Weights of a small multi-label image tagger.
Model: 6.32M parameters, 64-pixel images, arch preact_resnet, norm batchnorm, activation relu, depths [2, 2, 2, 2], widths [48, 96, 192, 384].
Training: muon at rate 0.014, 10200 steps, batches of 384.
Rows from block 5, named by matrix and row number. Rows with one number belong to one channel. Each number is 128 + 32 x the weight over its row's rms, rounded and kept within 0 to 255. All counts start at 0. After the name is the row's rms in percent of the matrix's.
# convs0: first 3x3 conv (model.blocks.5.convs.0.weight, 192x192x3x3), inputs 168-175, a 3x3 kernel for each
# convs1: second 3x3 conv (model.blocks.5.convs.1.weight, 192x192x3x3, transposed), outputs 168-175, a 3x3 kernel for each
convs0.165 101 [111 149 127 111 145 119 147 156 152 118 101 145  80  74 131  90 133  92 123 152 136 157  86 136 122 111 217 149 114 135 113 105 188  98 133 209 102 182 119 171 167  66 106  97  68 179 121 172 145 114 130 137 125  72 186 178 108 141 132 151 147  88 170 118 105 108 103 163  91 110 165 149]
convs1.165 099 [ 80 109 121 129 145 101 109 103  92 129 171 114 147 164 124 124 171 125 124 125 152 169 178 130 187 180 122 140  87  61 126 109  80 144 142 170 147 163 130 142 142 191 132 127 123  93 140 145 128 171 143 144 158 105 145 151 154 128 213 134 169 209 129 148 108  98 119  97 110  98 143  88]
convs0.166 100 [ 88  96  79 123 120  48 157 183 109 105 119 143 120 147 145 150 196 144 146 197  72  25 132 119  55  94  83 161 138  60 110 125 125  32  31 122 131  30 117 141 129  87  86 175 104  78  62 120  96  86 141 143 131  99 119 106 109 120  82 138 148 130 151 157  99  69 123 167  64  80 118 126]
convs1.166 097 [ 96 101 169 107 127 155 143 138 114 111 152 159 107 162 154 107 134 177 134  89  77  96 132  80 125 153 114  94 187 157 195 210 255 162 191 219 109 161 172 107 149 161 138 132 131 109 151 166 114 155 184 153 162 118 121 130 133 117 109 109 107 183 139 133 125 132 150 150 159 131 153 189]
convs0.167 103 [150 165 110 175 148  82 129  95  90 119 183 130  83  75 136 138  70 130  61 138 175 171 255 198 180 111  86 139 167 136 156 126  96 115 137  91 155  82  35  53  96  93 136 195 205 146 147 130  89 139 101  99 100 116 153 212 177 123  80 107 121 101 107 104 117  93 111  96 134 101 133 160]
convs1.167 107 [119 110 112  96  83 124  66 102 143 133 109 115 162 145 141 134 123 112  87  99 138  42  62 129  98 147 123  91 106 131 127 112 120 154 173 108  76  92 132 116 159 139 139 106  71 156 163 177 134 172 143 137 134 154  93  95 141  94 165 164  49 118 134  99  83 144 139 135 164 125 130 130]
convs0.168 099 [ 81 123 134  71  96  98 100 114 119 132  88  86  88 103 142 160 103 107 167 151 157 129 165 184 103 108 115 122 114 108 136  80 118 134 106  57 142 143 163 124  91 155  88  93  93 165 167 212 138  44  63  64  87  86 126 133 134 122 128 109 140 122 154 160 165 122 134 179 118 119  90 120]
convs1.168 097 [169 169 177 112 154 123  78 140 137 104  92 181 130 146 143 146 157 119 158  98 140 142 124  99 126 146 145 118 141 152 153 154 157 194 197 192  95  84  83 123 143 106 103 135 147 113 127 126 142 114 108  95  95 110 131 174 215 123 134 111  57  81 113 150 147 155 180 177 202 188 160 159]
convs0.169 104 [113 136 127  83 174 143  60  89 115  92 129 119 101 135 120 130 152 119 115  98  98  60  72 108 105 109 169  84 157 181  71  66 117 178 105  89 118 140 129 149 112 111 118 150 143  78 131 172  81 116 208 142 135 152 142 147  93 159 124  75 113 117  64 103  92 133  86  90 158 127 130 156]
convs1.169 088 [101 143 128 112 154 105 115 128 125 133 148 165 129 151 152 114  95 120 118 130  89 144 122 101 210 100 125 100  83 130 123 119 148  96  98 138  80 128 144 143 129 161 157 138 188 111 118 138  58  77 110 160 125 140  99  86 125 149 139 146 132 178 241 159 102 126 109  92 109  68  97  93]
convs0.170 102 [132 135 148 142 110  83 152 118 162 139  88 142 120 134 114 168 163 170 130 121 130 105 125 161 141 134 118 149  82 152 160 127 118 131 138 120 103 161 138 155 143 117 100 112 125 105  45  73 181 181 157 146 158 190 125 151 118 109 112  86 133 127 155 121 175 142 151 118  75 156 152 182]
convs1.170 113 [132 113 152 120  76  87 120 136 109 149 101 138 162 111 124 145 135 105 102 108 134 129 102 150  96 142 101 166 131 147 143 129 165 176 120  94 118  90 117 153 110 120 103 129 137 167 156 137 108 121  82 161 185 145 156 125  91  98 138 112 150 141 135 112  97 102 122 103 125  97 118 105]
convs0.171 101 [145 105  88  92  99 115 114  87 154 113 126 152 161 141  95 146 100 127 100 152 148 116 145 141 115 187 121 149 110 138  99  96  96 152 107 116  97 152 118 145 165 116 141  86  77  25  83 202  65 202 218 255 199 159 134 117 146 155 148 126 183 215 115  93 115 148 105 107  91 135  93 153]
convs1.171 111 [105  96  82 101  48  70 123 111  88  87 126 109 110 111 115 168 142 103 200 153 137 119 110  80 126 101  84 189 133  47 201 139  99 161 110 101 144 172 139 142 142 176 113 124 158 123  77  51  95   0  33 108 142  93 153 141 113 141 117 137 121  92 116 112  83  85 119 167 160 125 138 115]
convs0.172 100 [123 135 108 224 181 113 122 125 111 107 114 118 174 140  90 116 128 122 140 136 166 116 137  85 163 154 180 127  75  64 121 164 106  42 189 180 112 131 115 159 159 178 124 121 140 121 147 188 150 132  70 133  96  93  98 110  81 182 185 140 143 105 106 116 123 127  87  79 129 105 148 143]
convs1.172 103 [102 123 137  78 129 155 142 141 137 131  83  91 158 107 167 137 132 165 117 105  98 143 121 100  75  60  86 179 124 112 174 157 122 101 141 112 130 117 101  92 125 110 159 145 168 125 136 130 132 127 148  85  75 109 118 146 141 170 193 168 120 104 140 132 137 176 131 118 115 149 123 101]
convs0.173 109 [140 141 138 126 117 109 184 148 134 142 128 123 130 152 133 106 108 103 120 107  66 113 127 141 126 147 166 128 138 145 113 106 133 142 125 110 100 142 146 126 127 113 169 192 137 106 119 123 123  69 148 106 112 154 159 169 157  88 109 141  88 129 138 141 118 128 129 103 132 150 143 163]
convs1.173 125 [115 109 143 106  84 112 111 105 131 105 140 162  48  82 116 123 151 159  65 119 118  90 126 132 113 108  99  92  90  96 109  91 106 168 115 103 150 145 136 104  91 115 151 115  90 174 128  98 153 107 107 145  72  83 121  95 111 164 118 106 150 146 174 106  95 102  81  82 103  99  90  79]
convs0.174 102 [167 133 126 100 123 136 162 168 115 104 111  94 105 103 117 105 147 186 168 138 106  90 137 123  72 141 138 140 108 114 140  85 154 162 116 140 128 131 132 159 108 173 140  99 202  49  99 173 178 255 182 255 244   0 130 131 136 142  95 151 170 142 212 163 164  99 159  58  96 118 111 228]
convs1.174 106 [103  69  73  62  43  30  94  55  54 199 135 134 161 151 107 169 133 110 163 119 133 143 109 160 154 144 203 128 101  81 136 102  94  97 134  63 128 155 101 138 124  75  83  90 101 131 208 146 200 241 250 136 227 208 124 121  89 112 144 140 175 188 165 149 126 112 161 131  98 123 128 134]
convs0.175 098 [120 138  93 143 128 124 155 105 127 202 126 145 179 101 100  94  82  51 144  95  70 174 149 131 150 118 143 159 114  72 135 104  60 168  91  96  51 117 216  50 102 172 106 140 184 115  51 152 116  98 157  24 101 105 113 185 154 119 132 151 124 148 115 157 152 113 151 153  91 155  99  79]
convs1.175 092 [ 91  94  96  47  78  97 111 115  91 136 125 140 163 160 165 156 134 158 146 144 108 161 147 110 130  90 116 109  98 109 166 123 105 179 148 177 172 156 127 198 245 112 207 226 113 226 220 207 185 203 159 163 135 109 116 128 142  96 114 137 103  45  90 105 119  89 130 141  83 152 149  76]
convs0.176 101 [143 133 127 134 164 170  73 121  96  95  98 175  63 121 199 102 137 148 153 182  88 136 171 110 169 154 121 101 113 160  82 117 128 101 131 166 159 121  97 132 171 128  99 126 127 127 156  44 221 144  55 199 198 106 176 121 116 167  73 106 177 170 119 131 178 126 156 174 175 152 140 112]
convs1.176 106 [ 57 124 120  83 156 148 132 153  99 111  81 104  84 120 146 118 159 164 112 156 174 105 159 159 125 105 115 199 117 119 183 157  85  60 142  64  97 143 129  96 117 160 136 105 145  74  21  84  31  13  56  89 107 156 161 152 121  89 129 134 107 101 161 110  92 126  85 106 112  94 164 151]
convs0.177 102 [151 132 129  91  60  76  49  72 104  87 114 117 129 125 110 125 164 118 158 147 152 128  95  74 125 101 101  85 141 180 149 140 162 130 152 113 123 138 154 129 167 178 117 145 153  44  14  41   0   0   0  58  15   2 107 112 122 101 104 120 151 113 112 186 131 102 130 144  74 144 151 164]
convs1.177 123 [ 96  73 131  64  11  95  72   0  53 123 151 166 160 168 153 141 144 141  87  88 103 107 130 156 141 143 134 158 183 154 156 255 232  74 180 201 148 157 131 129 151 142 138 138 131 150 103  97 125  56 121 116  60 128  50  73  88 167 183 171 160 154 161 151 173 144 153 157 110 160 137  83]
convs0.178 093 [108 121 140 118  99 129 105 123 146 159 154 122  76 111  81 108 118 108 126 151 181 150  93 127 141 113 172 128  66  79 142  75  88 166 125 138 156 124 122 148 124 105  83  54  62 149 173 149  71 145 227  96 104 229 191 112 106 169  91 103 153 107 148 172  81 142 176 102  82 139 102 146]
convs1.178 097 [ 88 124 119 115  93 106 135  99 149 144 132 113 135  55 114 120 102 134  83 112 102  86 129 144  69 123 136  93 126 180  65  59 129 116  23 104  84 151 180 107 113 162 106  93 141 171 151 105 186 157  76 152 120  36 104 130 161  76  94 127 157 146 115 142 101 104 113  97 147 136 104 125]
convs0.179 094 [133  95 131 155 113 132 150 127 137 129 124  68  83 114 140 122 130  72  62  81 179 150 157 147 133 139 128 112 119 165 125 102 125 128 109  92  74 163 187  71 182 201 121 146  66 144 171 147 154 191 182 156 185  60 171 147 110 178 108 196 145 141 147 139 128 157 147  94 149 141 141 163]
convs1.179 082 [ 97 122 136 118 123 162 138 126  93 176 176 128 153 175 186 136 105 108 103 115 101 139 114 122 125 154 166 160 165 144 105 118 136 176 135  99 157 141 103 157 140 114 144 123  99 179 128 187 150  98 165 168 102 121 110  67  66 139 120 110 118  93 116 138 146 130 128 169 109 129 144 152]
convs0.180 097 [126 122 130 154 126  76 138 149 110 118 129 113 137 155 117 131 109  90 153 130 144 168  99 134 165 124  98 148 100 112 109 136 113  73 102 144 149  93 177 149  92  96 168  96  63 114  46  93 159 128  84 145 123  98 159 125 114 144 172 112 152 146 105 122  82 106  89 115 148 118  77 102]
convs1.180 095 [152 135 159 166 139 172 149 176 169 131 117 140  74 110 161 105 138 150 105 107 168 105 118 184 115 143 155  95 129 162 109 106 159 101 142 193 130 107 113 123 167 161  74 153 146 138 118 148 144 131 110 141 118 125 138 129 139 111 100 109 133 146 108 159 164 139 134 133 157 130 136 154]
convs0.181 106 [109 132 133 120 143 108 132 149  85 108 103 120 147  91 155 147  96 121 203 141 142 143 142 121 156 133 100 120 174  95 148 188 144  86 108 128  86 133 156 110 104  90 140 113 105 115 118 168  72 116 179  96  95 150 126 133 146 158 162 102 170 155  71 169  44 131 173  85 116 152 145 147]
convs1.181 108 [153 120 155 129 137 147 169 147 159 158 139  96 156 121 152 167 158 170  64 105 111 100 135 135  77 139 125 101 121 198 158 112 217 134 163 177 145 116 164 184 184 176 177 163 138 133 144 130 195 147 158 212 163 147  83 104 124 132 167 191 182 146 167  79 119 135  99 135 123  95 160 127]
convs0.182 099 [144 156 185 166 184 202 124 152 140 151 130 136 162 159 180 133 111 140  69  52  73 137  98  97 177 146 177 125 133 126 146 156 160 135 156 122 161 102 127  70 116 159 111 129 135 147 126 106 223 187 100 184 165 131 100  90 119  91 111 119 109 105 101 115 139 138 124 126 151 148 163 170]
convs1.182 101 [116 113  94 121 101  83 126  81  80 143 143 133 153 134 117  68 107 136 125 114 108 125 116  91 102  94 106 137 130  76 129 159 116 147 142 130 186 193 151 144 124 137 154 115 107  84 134 161 104 149 178  95  95 186 186 191 175 143 131 105 145 125 130 139 114 121 101  83  69 142 123 159]
convs0.183 094 [128 119 129 132 107 141 136 111  32  81  88 162 152 116  89 149 128  99 126 102  69 102 118  57 140 171 145 130  79  66 171 143  97 143 147 123 142 132 132 100 108 110 109  84 112 168  87  58 169 194 155 127 113 109  70 153 105 104 147 170  73 104 191 127 142 160 128  90  91 198 105 100]
convs1.183 084 [182 159 149 193 157 173 214 202 177 222 133 121 208 166 128 154 139 129 155 170 146  87 145 145 131 146 146  77 133  96 140 136 137 175 192 205 186 129 160 166 108 139 110  85 148 129 107 128 134  66 158  82  61 162 110 124 144  97  55 140 100  80 133 128  81  96  95 114 106 120 147 115]
convs0.184 105 [ 73 131 102 149 169  32 190 214  93 115  99 137 101 146 172 129 189 147  29 199 155 126 206 127 173 146 123  83  93 176  96  85 145  67  85  97 181 188 130  48  61 206  69 120 208  78 136 141 147 109  93 108  84  91 129 141 109 162 154  86 126 145 115 120  93 139 118 129 148 110 145 165]
convs1.184 110 [170 242 230 220 255 255 214 237 255  73 117 166 167 126 167 113 140 133 174 147 167 166 134 141  99  91 103 123 101 119 142  80 127 139 100 156  88  98 127 110  96  85 106 105  95 125 163 160 105 180 165 155 245 218 130 110 167 202 183 211 180 157 217 142 121 137 116 116 121  97 145  96]
convs0.185 099 [173 196 167 126 177 153 106 170 161 147 135 101 112 106 150 142 106 139  71  67  50  91  87  58  64 106 119 150  94 115 103 102 182 160 125 186 205  98  85 141  97 136 113 139  84 171 141 170 191 137 158 179 153  84 156 145 108 123 159 125 123 145  94 139 145 107 113 127  93  91 128 148]
convs1.185 092 [138 129 119  85  70  48 133 136 100 155 156 144 165 127 105 140 105 106 202 197 174 198 164 159 120 153 125 139  77 132 180 132 113 149 133 103  91  96 125 113 143  91  46  94  85  90  82 104 132 124  92 159 171 114 135 144 121  71 117 144  94 105 122 162 143 157  58  84 150  95 131 152]
convs0.186 105 [132  85  76 135  82 100 128 118 128 126 136 164  98  91 117 124 124 137 119 142 100 101 129 143  91  98  84 116 120 151 141  89 120 138 124 136 255 249 216 154 146 143  35  54  70 157 150 165 105 104 125 137 138 123 194 129 158 216 132 163 169 110 121 113 126 157 133 123 149 134 125 126]
convs1.186 138 [124 117 105 128 108 137 106  81 112  93  96 174  97  89 145 137 151 124  97 146 153 119 177 151 179 125  84 117 127 130 124 140 138 142 126 124  59  16   0 125 113  98 116 128 146 141 108 131 153 125 132 122 110 143 137 172 176 109 149 139 114 103  98 130 129 145 106 113 126 109 120  79]